Rows from block 4 of a small sound classifier, named by matrix and row number. Rows with one number belong to one channel. Each number is 128 + 32 x the weight over its row's rms, rounded and kept within 0 to 255. All counts start at 0. After the name is the row's rms in percent of the matrix's.
Before each channel's rows are labels from the 100 clips, of 14976, where the channel reaches its highest value: "band" is the frequency band that holds the peak. Only what is clearly more common there than usual is listed. The data: melodies that start on their tonic, played by one synthesised instrument. In brackets: how many of the 100, against the usual share in percent.
# convs1: 3x3 conv (model.blocks.4.convs.1.weight, 64x64x3x3, standardized in use, each kernel summed), inputs 0-63
# convs2: expand pointwise conv (model.blocks.4.convs.2.weight, 256x64x1x1, standardized in use, transposed), outputs 0-63

band: 250 to 500 Hz (33 vs 12.5); 500 to 1000 Hz (30 vs 12.5)
convs1.41 096 [147 114 140 118 236 140 155 162 157 157 136 139 139 108 152  92 145 171 141 162  95 123 124 136  96  96 133 125 148 103 118  81 104 142  93 134 160 194 142 120 148 180 115 146 138 140 147  90 131  60 134 139 137  88 136 109  55  97 150 111 126  72  50 118]
convs2.41 098 [129 126 103  99 115 125 170 138 159 107 192  78  78  98 213 138 172 173 127 116 150 123 103 131 116  87 107 153 161 186  91 135 167 107 135 137  90  98 198 148 170 166 124 112 122 105 110 118 106 162  74 141 134  97  98 135 111 145 123 110 144 108 134 140]

band: 0 to 250 Hz (45 vs 12.5)
convs1.46 082 [166 120  74 173 107 146 162 106 122 141 111 133  97 182 130 132 122 193 157 130 185 108 119 187 135  84 122 108 140 107 118 140 198 163  88 161 134 136 151 132  75  94 110 113 115 110 139 165 130 126 153 123  70  91 104 123 153 122  78 165 121  70 150  48]
convs2.46 097 [ 97 133 110 148  96 143  96 138 186 114 144  88 123 143 102 124  77 119 130 145  66  81 142 140 100 145 153 153 151  44 142 128 125 128 117 139 153 104  83 103  72  85 144 142 163 108 103 150 126 162 113  93  92 101 135 122 170 111 124 130  66  97 139 126]

band: 250 to 500 Hz (33 vs 12.5); 0 to 250 Hz (33 vs 12.5)
convs1.6 122 [103 149 165  50 159 121 179 109 141 113 102 139 102 139 109 105  98 120 144 137 146 101 114  77 126 108 116 125  70 114 136 121 132 148 142 131 136 192  87 130 125 179 153 164 145  72  79 121 183 129 104 106  94 170 164 156  54 180 122 151 177 170  91 156]
convs2.6 103 [137 133 149 159  91  53 243 173  67 144 152 146 163  99 111 103 135 113  85 135 110  92 128 116 137 105 140 141  65  42 139 132 139 128 134  69 130 130 146 118 143  67 181 131 116  99 114 108 117 126  95 159 128 137 117 106  72 126 132 130  85 120 214 135]

band: 500 to 1000 Hz (37 vs 12.5)
convs1.3 088 [176 129 128  78  20 146 160 116 131 176 141  80 139 126 101 124 131 170 163 138 138 122 120 189 162  99 165 133 119  74 112 116 161 151 127  79 107 180 146 132 122 120 137 129  76  66  84 138 163 121 132 145 139 171 167 141 134 123 145  78 139  78 100 147]
convs2.3 100 [134 121 109 119 124 149  89  91  96 150  67 158 140 190  94 121 149 102 144 165 101 117 147 101  94  40  77 175 138 182 137 137 161 178 190 168 142  93 183 154 114 115 157 145  97 107 191  84 130 106 127 155 180 100 131 149 150 108 209 102 145 135 110 101]

band: 1000 to 2000 Hz (31 vs 12.5)
convs1.2 105 [ 83 193 174  71 105  91 186 119 113 114 180 160 185  89 104 125 133 146 106 156 122 107  91 124 133 125 157 133 113 156 102 120 154 134 108 150 136 120  92 158 123 200 104 130 128 118 148 122 167 144 132  86 138 161 107 134 119 114  24 137  90  86 137 183]
convs2.2 092 [154 157 170 125 166 141  80 129 135 154 139 138 180 177 123 148 147 153 135 122 161 175 164 129 120 137 116  43 124 121 179 140 130 186 145 141 138  83  96  57 202  93  81 121 135 126 157  97 148  96 176 129 129 196 104 192 168 134 116 139 158 123 142 184]

band: 500 to 1000 Hz (73 vs 12.5)
convs1.45 074 [ 57 135 127 159 170  98 119 127 141 132 135 100  66 143 127  92 113 124 144  97  80 100 116 173 157 184 195 142 204 137  99 164 112 114 184 101 148 113 133 167  95 169 137 122 121 107 131 123 136 161 123 117 105 136 120 115 181 122 160  92 132  52  66 125]
convs2.45 098 [133 132 110 121 142 145 132 114 153 153  72 106 172 100 122 128 249  97  99  85 101 128 138 115 102  90 131 164 122  76 151 160 130 161 107  96 126 175 156 106 117 233  83 113 134 130  90 123 162 108 109 125 132 179 141 176 141 127 140 129 184 123 141 128]

band: 500 to 1000 Hz (33 vs 12.5); 1000 to 2000 Hz (30 vs 12.5)
convs1.36 083 [101 154 129 156 104  76  76  95 138 131 123 175 141  92 101 129 122 139 171  96 162 119 106 171 115 167 116 108 138 156 154 197 150 110 115 171 155 190 119 177 104 117  67 165 139 106  60 142 135 172 141  97 132  65  99  99 161 153 104 110 155  71 135 118]
convs2.36 107 [133 133 145 140 166 124 110 147 120 130 163 124 177 119 114 163 179 114 104 116  78 132 163 156 132 120 127 183 127 133 147 175 108 218 182 223 130  84 119 194  93 164 135 149 101 116 174 136 123 138 164  94 110 144 166 181 164 162 134 107 119 187 119 141]

band: 250 to 500 Hz (62 vs 12.5)
convs1.23 113 [176 149 170 160 187 127 123 164 110  94 150 131 128 185 104  93 158 106 104 123  85  87 122  93 103 155 181 114  59 173 125 121 123 111 118 162 104  92  92 149 101  64 144 154 120 180 135 112 117 109 118 177 157 149 159 152 137 181  69 105 134 134  82  90]
convs2.23 101 [158 115  88  97 133  66 170 140 154 120 139 143 127 145 167 127 107 125 118  85  91 184 151 104 132 148  72  61 173 149 130 106 124 104 108 152 111 151 108 180  88 115  70 134 130 141 124 105 141  95  99 107 159 129 110  78  99 163 115 121 206 114  69 155]

band: 1000 to 2000 Hz (31 vs 12.5)
convs1.14 089 [188 171 145 117  52 122 123 113 121 127 136 118 130  90 107 132 161 137 122 154 107 164 112 145 161 146 151 150 140 129 128 183 137  82 127  68 139 122 116 187 153 136 117 131 170 138 138 172 145  94  51 123 161 148 127  98 124 105  60 109 120  68  60 191]
convs2.14 099 [151 144 122 120  96 102 102 118 128 110 116 166 117 145 185 141  56 135 117 151 188 213 113 161 204 205 103 174 214 108 166 168 107 114 152 159 153 123 111 120 141  65 135  99 125 205 182 176 118 121 106  99 138 104  57 113 116 173 134 126 152 125 130 124]

band: 250 to 500 Hz (30 vs 12.5)
convs1.31 115 [ 40  81  94  84 118 130 128 107  86 163 106 140 147 104 129 141 144 121 151 157 110 153 101 168 189 161 106 164 205 169 158 122  72 139 130 115 189  83 152 140 155 107  74 146 113 130 201 107 153 131 104  98 156 110 117 107 118 122 103 130 106 103 125 161]
convs2.31 105 [172 141 131  90 148 140 140 144 112 129  87 140 165 141 114 134 147  91  79 120  97 128  72 203 107 166 120  90 163 207  92 124 141 130  92 184  90 120 129  89 128 187 149 100 133 214 103 144 129 107 179 136 147 168  99 129 113 186 112 196  99 145 128  63]

band: 500 to 1000 Hz (40 vs 12.5)
convs1.25 117 [104 123  67 107  80 176 145 197 111 169  94 111 188 145 155 117 177 144 124 150 139 102 106 148  45 139 126 138 129 125  77 130 146  54 175  99 137 136 123 130 160 177  96 156  87 135 166 142 122  98 101 136 115 126 100 118 110 166 144 165 120 107  88 180]
convs2.25 102 [129 102 101 103  50  57  66  84 153 144 174  89 127 118  84 102 255 122 144 218 111  83 152 104 120  38  72 122  38 147 137 135 120  68 110 194 114  94 105 111 107 180 116 155 153 147 149 152 130  97 103 133 110  71 143 108 118 138 119 109 105 149 130 135]

band: 0 to 250 Hz (41 vs 12.5)
convs1.35 083 [147 125 152  92 133 108 159 107 122 101 154 131 132  78 112  56 123 122  98 121 101  70 119 152 135 107 127 182 120 174 167 103 123  80 118 155 168 118 118 186 122 134 130 112 120  42 165 180 111 151 138 144 156 168 176 166  75 137  99  80 164  96 174 159]
convs2.35 102 [111 104  98 134 104 177 106 167 146 105 188 120 115 114 155 108 130 154 156 131 152 124 163  99 138  75 175  86 106 162  71 109 130 135 115 106 123  85  77  67 109  98 126 129 102  76 118 124 121 119 120 118 117 135 137 215 118 119 117  63 110 127 103 130]